python train.py --arch="quartznet" --model="multi-label audio tagger" --dataset="synthesised imitations of 52 everyday sounds, one a clip" --train_examples=39062 --n_mels=80 --hop_length=160 --input="log_mel" --spec_augment=false --win_length=512 --norm="batchnorm" --hidden_act="gelu" --drop_path=0.05 --depths=[5, 5, 5] --kernel_size=9 --stem="single" --widths=[128, 192, 288] --num_labels=68 --init="trunc_normal_002" --residual_init="none" --optimizer="soap" --beta2=0.99 --learning_rate=0.0016 --beta1=0.95 --shampoo_beta=0.99 --eps=1e-08 --precondition_frequency=20 --max_precond_dim=1024 --merge_dims=true --one_sided=true --adamw_lr_other_params=0.00079 --max_grad_norm=3.0 --max_steps=7600 --batch_size=512 --epochs=99.6 --lr_schedule="linear" --final_lr_fraction=0 --warmup_steps=1520 --weight_decay=0.5 --adamw_weight_decay_other_params=0.01
Rows from block 10 of a small multi-label audio tagger, named by matrix and row number. Rows with one number belong to one channel. Each number is 50 + 10 x the weight over its row's rms, rounded and kept within 0 to 99. All counts start at 0. After the name is the row's rms in percent of the matrix's.
After each channel's rows are labels from the 100 clips, of 14848, where the channel reaches its highest value: "strongest on" is what is common among them; "loudest" is the band of the loudest frequency at the time of the peak. Only what is clearly more common there than usual is listed. The data: synthesised imitations of 52 everyday sounds, one a clip. In brackets: how many of the 100, against the usual share in percent.
# convs1: first pointwise conv (model.blocks.10.convs.1.weight, 288x192x1), inputs 96-191
# convs3: second pointwise conv (model.blocks.10.convs.3.weight, 288x288x1, transposed), outputs 96-191

convs1.193 102:39 58 40 58 31 62 56 49 53 40 46 45 61 52 29 57 46 58 62 45 44 47 64 61 51 59 45 44 62 31 57 44 48 48 49 49 41 55 59 49 52 65 35 59 84 53 55 61 42 71 44 74 47 49 69 38 44 62 32 37 59 43 43 47 57 37 60 49 34 58 68 45 58 41 30 59 46 70 46 40 61 55 62 47 49 65 38 62 42 40 44 34 53 36 46 48
convs3.193 103:54 42 82 53 33 37 57 62 42 40 36 36 63 45 43 35 66 48 53 39 60 57 24 50 47 48 46 54 44 48 39 53 54 38 47 45 43 41 33 32 41 48 61 53 49 52 50 39 58 49 37 60 58 55 42 56 64 34 34 45 45 48 32 62 50 46 61 62 49 41 54 58 54 37 55 46 60 41 45 58 40 56 36 55 63 37 47 45 52 38 52 44 51 47 50 35
strongest on: signals (37 vs 11.4); car horn (33 vs 1.8)
loudest: 1000 to 2000 Hz (43 vs 12)

convs1.226 092:52 63 38 40 55 47 39 49 43 56 67 45 36 52 58 58 49 48 52 38 41 54 47 62 46 30 40 58 54 44 34 34 53 57 41 45 51 44 64 47 52 45 57 35 61 47 50 54 42 47 64 66 37 43 40 70 46 57 43 55 59 35 44 44 52 59 49 55 64 55 58 40 53 41 56 51 57 53 51 74 44 50 50 49 54 55 60 56 40 47 60 47 49 22 59 54
convs3.226 097:69 50 48 26 59 55 48 35 22 44 51 42 61 33 64 42 37 37 58 52 37 35 33 43 57 54 51 42 66 61 45 37 62 33 46 52 54 52 30 41 45 57 58 41 66 37 58 49 50 31 44 38 39 40 42 45 47 61 50 50 38 41 54 59 53 69 57 59 64 65 46 37 36 42 50 60 48 52 43 47 50 66 49 33 59 55 47 54 58 46 36 40 36 57 40 48
strongest on: machines and effects (87 vs 21.6); laser zap (41 vs 2)
loudest: 1000 to 2000 Hz (44 vs 12)

convs1.169 099:70 47 53 47 36 55 31 56 33 51 36 58 58 48 62 53 30 51 59 42 51 49 54 51 48 33 50 56 50 46 42 51 53 53 63 48 65 49 61 38 46 42 52 61 55 49 51 54 58 54 74 69 51 59 58 49 46 37 47 48 36 57 59 50 46 68 56 52 45 63 38 54 54 40 48 29 52 51 51 33 48 23 62 54 50 59 61 45 53 70 53 46 42 32 60 49
convs3.169 099:34 48 55 40 47 51 24 33 48 63 47 44 50 57 59 60 55 51 54 55 36 48 39 44 26 58 61 47 64 31 43 57 54 46 64 47 57 35 52 59 36 35 56 55 46 46 45 58 44 42 34 48 36 43 67 55 32 41 20 44 45 42 31 56 29 53 43 66 34 36 54 43 40 61 48 42 50 47 33 59 67 52 39 29 48 56 62 44 44 45 40 74 55 44 47 40
strongest on: mains hum (37 vs 12.8); muffled (low-pass) (32 vs 11.6)
loudest: 2000 to 4000 Hz (31 vs 9.2)

convs1.140 101:49 71 45 57 49 49 40 37 51 43 64 58 43 37 55 34 60 68 32 67 37 42 64 58 43 53 36 38 60 49 42 52 55 51 57 64 47 41 51 46 52 37 51 51 45 60 38 59 44 49 53 39 44 53 52 39 58 49 63 57 28 54 45 42 57 46 40 49 42 55 45 41 54 21 47 57 57 52 55 45 49 47 46 43 58 50 51 55 48 49 57 43 37 53 47 51
convs3.140 093:59 61 39 53 40 52 42 38 29 58 53 57 45 55 24 33 56 50 26 48 36 53 41 58 65 37 63 62 49 45 45 49 41 44 34 55 57 46 65 57 48 58 45 45 51 51 45 47 48 55 39 37 66 47 51 60 54 50 55 40 67 43 52 59 49 72 64 46 38 62 39 55 50 67 50 48 34 69 57 54 71 66 56 48 52 48 58 49 50 54 33 59 48 48 44 53
strongest on: machines and effects (72 vs 21.6); reverberation (68 vs 34.9); text has "reverberant" (68 vs 34.9); sawing (44 vs 2.1)
loudest: 2000 to 4000 Hz (34 vs 9.2)

convs1.211 097:68 32 46 41 45 55 55 58 53 53 63 54 48 43 38 56 52 47 55 44 70 57 59 62 53 60 32 54 49 44 46 50 62 51 47 35 53 37 33 36 42 40 57 44 39 44 47 45 47 28 56 61 62 52 32 56 41 41 44 32 34 46 44 54 37 24 43 44 52 44 57 48 48 51 64 51 29 48 58 52 67 51 44 48 55 42 54 64 56 54 50 41 46 43 35 48
convs3.211 100:49 65 60 61 52 74 50 50 58 72 42 64 64 44 43 45 34 25 32 49 46 40 59 68 58 43 58 49 45 64 53 51 56 69 35 51 45 76 47 39 45 41 51 39 48 33 37 56 44 51 61 66 41 78 43 58 34 58 44 59 40 57 45 57 52 28 31 54 59 47 50 50 51 69 43 67 50 42 53 40 49 31 44 44 45 63 43 57 51 45 56 37 33 69 57 60
strongest on: signals (38 vs 11.4); clipping (33 vs 8.2); text has "clipped" (33 vs 8.2)
loudest: 2000 to 4000 Hz (28 vs 9.2)

convs1.184 104:56 48 38 57 61 38 53 66 46 54 52 59 61 61 60 56 47 55 46 61 60 52 32 48 50 49 50 45 52 33 60 45 47 57 52 44 47 57 25 50 46 55 51 57 72 60 51 40 61 32 62 57 58 51 39 59 45 47 45 60 63 59 48 49 52 42 46 28 56 67 29 57 51 56 37 53 67 55 47 49 39 48 54 56 66 39 35 46 61 70 45 38 48 58 58 64
convs3.184 096:54 41 47 56 37 59 53 44 46 36 56 42 67 48 39 37 50 65 46 39 38 52 56 65 47 41 48 56 55 53 52 34 57 45 46 52 63 50 39 56 39 69 40 70 59 42 42 68 56 53 31 48 29 63 60 41 56 58 54 49 47 51 48 56 45 55 48 52 44 56 69 42 50 41 52 54 50 42 60 61 55 70 19 56 52 63 36 48 58 53 57 50 50 52 42 44
strongest on: mains hum (81 vs 12.8); thin (high-pass) (30 vs 11.3); muffled (low-pass) (29 vs 11.6)
loudest: 250 to 500 Hz (40 vs 10)

convs1.32 101:45 55 60 48 42 51 39 69 53 47 67 46 69 50 33 45 40 51 53 47 40 41 39 45 59 47 49 63 60 50 56 42 52 56 55 47 44 58 46 61 51 49 48 58 66 43 42 51 36 50 38 44 66 47 43 48 57 53 48 49 48 36 41 84 63 47 64 47 42 60 40 62 63 49 41 50 63 57 44 51 37 34 51 41 69 44 52 66 29 42 56 53 53 41 77 43
convs3.32 098:58 42 46 55 56 29 52 25 53 64 61 64 51 57 65 73 43 55 57 51 48 72 50 58 39 56 44 46 53 57 64 57 42 58 55 49 30 59 63 32 53 55 48 55 54 54 42 40 61 44 46 56 45 32 36 51 66 53 55 45 48 48 73 58 42 45 55 41 46 70 42 61 47 50 57 66 64 49 43 27 46 39 47 64 46 56 52 59 50 48 57 49 52 49 50 54
strongest on: machines and effects (89 vs 21.6); whoosh (80 vs 2.1)
loudest: 500 to 1000 Hz (40 vs 14.6)

convs1.206 102:52 49 45 55 48 43 52 39 51 63 54 38 43 54 63 46 49 35 61 64 57 63 41 32 68 60 63 42 32 46 45 64 58 45 43 54 48 66 54 49 62 64 53 41 47 50 57 46 53 52 37 59 69 49 61 40 60 58 42 46 38 55 51 54 47 53 52 37 47 54 36 57 65 55 29 48 56 47 33 45 51 62 54 70 35 54 41 44 63 45 36 64 36 51 46 79
convs3.206 100:56 49 53 47 56 37 66 41 49 32 38 62 47 34 40 45 50 62 58 46 42 62 56 44 49 45 55 41 51 51 71 47 52 31 50 59 28 49 30 46 55 64 34 63 72 46 62 47 50 63 47 55 54 58 44 44 40 32 45 66 54 36 47 66 52 51 42 58 70 46 61 53 45 59 46 59 55 47 53 48 47 73 45 64 56 50 46 57 39 45 55 57 57 47 48 43
strongest on: signals (89 vs 11.4); phone ringing (76 vs 1.9)
loudest: 500 to 1000 Hz (55 vs 14.6); 1000 to 2000 Hz (42 vs 12)

convs1.255 103:25 44 65 45 34 32 43 46 47 57 43 59 52 46 63 45 46 48 55 66 58 52 52 63 39 32 34 57 34 66 60 28 46 41 40 44 55 44 43 43 26 30 28 48 38 47 48 57 44 45 46 47 41 45 39 58 38 60 51 39 59 54 43 55 55 49 61 29 49 50 49 42 48 53 44 46 56 39 45 65 68 48 50 38 55 40 39 53 64 68 29 47 57 38 57 37
convs3.255 109:52 51 50 64 68 57 55 53 33 62 61 48 62 77 41 38 50 39 56 55 52 56 36 44 63 24 37 32 53 49 08 60 40 41 53 67 59 50 35 66 63 50 43 47 59 52 40 70 51 48 53 39 45 65 46 55 42 47 57 49 61 47 62 59 37 38 54 35 52 43 51 54 58 36 51 75 51 49 46 50 40 39 37 58 41 47 47 41 39 54 63 53 57 55 49 56
strongest on: signals (37 vs 11.4); beeping (32 vs 2)
loudest: 1000 to 2000 Hz (41 vs 12); 2000 to 4000 Hz (32 vs 9.2)

convs1.60 103:49 40 49 83 50 48 53 34 36 72 67 45 50 47 49 59 30 50 51 46 45 70 52 60 40 34 51 55 54 42 46 65 65 31 63 62 59 73 60 40 50 54 48 60 49 63 45 32 48 55 54 52 52 46 59 57 49 48 55 56 61 53 48 57 61 59 48 48 56 58 47 35 53 49 70 70 30 55 54 57 59 39 56 43 70 48 42 53 51 42 68 22 49 47 50 30
convs3.60 102:38 42 43 53 45 46 48 59 56 38 40 45 56 64 47 57 40 34 38 47 55 47 63 50 42 61 70 61 35 46 34 65 64 51 53 45 45 55 55 54 63 35 34 64 42 44 34 42 55 33 43 48 37 48 23 45 46 59 55 39 60 44 54 50 54 60 34 73 49 53 30 43 40 45 46 53 54 46 50 56 55 45 49 56 27 54 66 47 44 57 51 49 53 48 63 54
strongest on: signals (42 vs 11.4); phone ringing (40 vs 1.9)
loudest: 500 to 1000 Hz (44 vs 14.6); 1000 to 2000 Hz (43 vs 12)

convs1.63 098:49 59 50 55 34 50 40 44 56 40 47 36 49 47 46 49 54 55 51 54 57 51 61 54 51 46 49 54 59 37 38 52 53 43 50 45 31 46 57 46 45 70 58 51 58 10 59 50 34 57 57 44 49 54 36 59 60 40 47 51 57 50 50 46 38 57 57 55 44 50 51 54 34 48 50 45 50 47 58 71 64 46 45 53 66 15 56 82 44 51 40 42 58 52 35 47
convs3.63 099:65 47 61 70 46 45 48 63 57 36 56 56 50 54 61 58 48 37 54 59 43 45 69 52 57 54 73 37 53 64 46 39 62 59 55 62 50 48 34 33 59 45 43 58 56 46 44 60 47 47 51 51 36 49 49 47 52 64 49 62 41 68 68 56 37 49 47 43 53 49 45 43 49 64 59 39 60 59 66 45 37 55 29 63 63 55 38 46 52 70 45 53 50 52 45 45
strongest on: mains hum (32 vs 12.8); melody (26 vs 1.9); music (26 vs 3.8)
loudest: 250 to 500 Hz (44 vs 10)

convs1.12 106:45 53 53 52 56 45 37 46 38 45 50 52 54 40 48 50 69 54 51 38 44 44 43 38 38 56 49 51 42 29 53 50 57 59 40 62 70 51 40 68 77 37 47 35 85 57 53 35 42 48 56 41 19 42 49 66 48 43 50 55 56 60 57 39 32 48 53 51 63 59 55 60 41 45 57 41 54 47 46 30 43 48 49 47 46 42 59 46 48 50 42 55 51 49 62 57
convs3.12 104:51 42 42 44 44 50 34 56 51 43 51 47 47 47 51 51 51 31 62 54 53 50 58 46 52 60 43 37 28 58 52 36 52 50 64 60 56 61 60 36 48 36 53 37 50 51 57 56 50 34 49 45 50 56 44 46 41 41 41 51 57 56 33 50 55 58 50 45 47 52 42 38 49 49 64 49 53 30 50 53 38 56 54 44 48 53 49 58 65 37 38 50 32 58 59 56
strongest on: mains hum (55 vs 12.8); group: animals (39 vs 15.3); mooing (27 vs 1.8)
loudest: 250 to 500 Hz (38 vs 10)

convs1.195 107:46 65 48 50 48 58 47 36 59 27 37 66 28 62 31 59 51 64 57 31 42 50 53 52 39 53 43 58 50 57 34 69 63 50 62 19 40 49 63 53 45 32 46 46 42 41 45 39 38 59 48 39 53 54 48 41 43 49 48 60 56 40 52 50 35 50 46 65 64 61 48 41 59 59 59 41 53 57 42 52 55 50 55 42 47 49 61 57 64 33 58 48 40 30 44 34
convs3.195 100:45 68 55 43 48 48 47 64 42 73 35 28 43 50 57 45 41 50 33 38 48 41 55 44 56 26 49 57 69 51 49 44 37 46 52 51 36 50 39 48 58 43 53 49 43 51 49 36 59 54 45 38 52 32 62 37 48 47 50 45 52 44 80 50 57 54 54 65 31 47 24 47 51 40 52 44 49 57 42 43 50 46 62 56 43 56 43 58 53 45 54 48 57 20 55 31
strongest on: signals (37 vs 11.4); phone ringing (33 vs 1.9)
loudest: 500 to 1000 Hz (37 vs 14.6)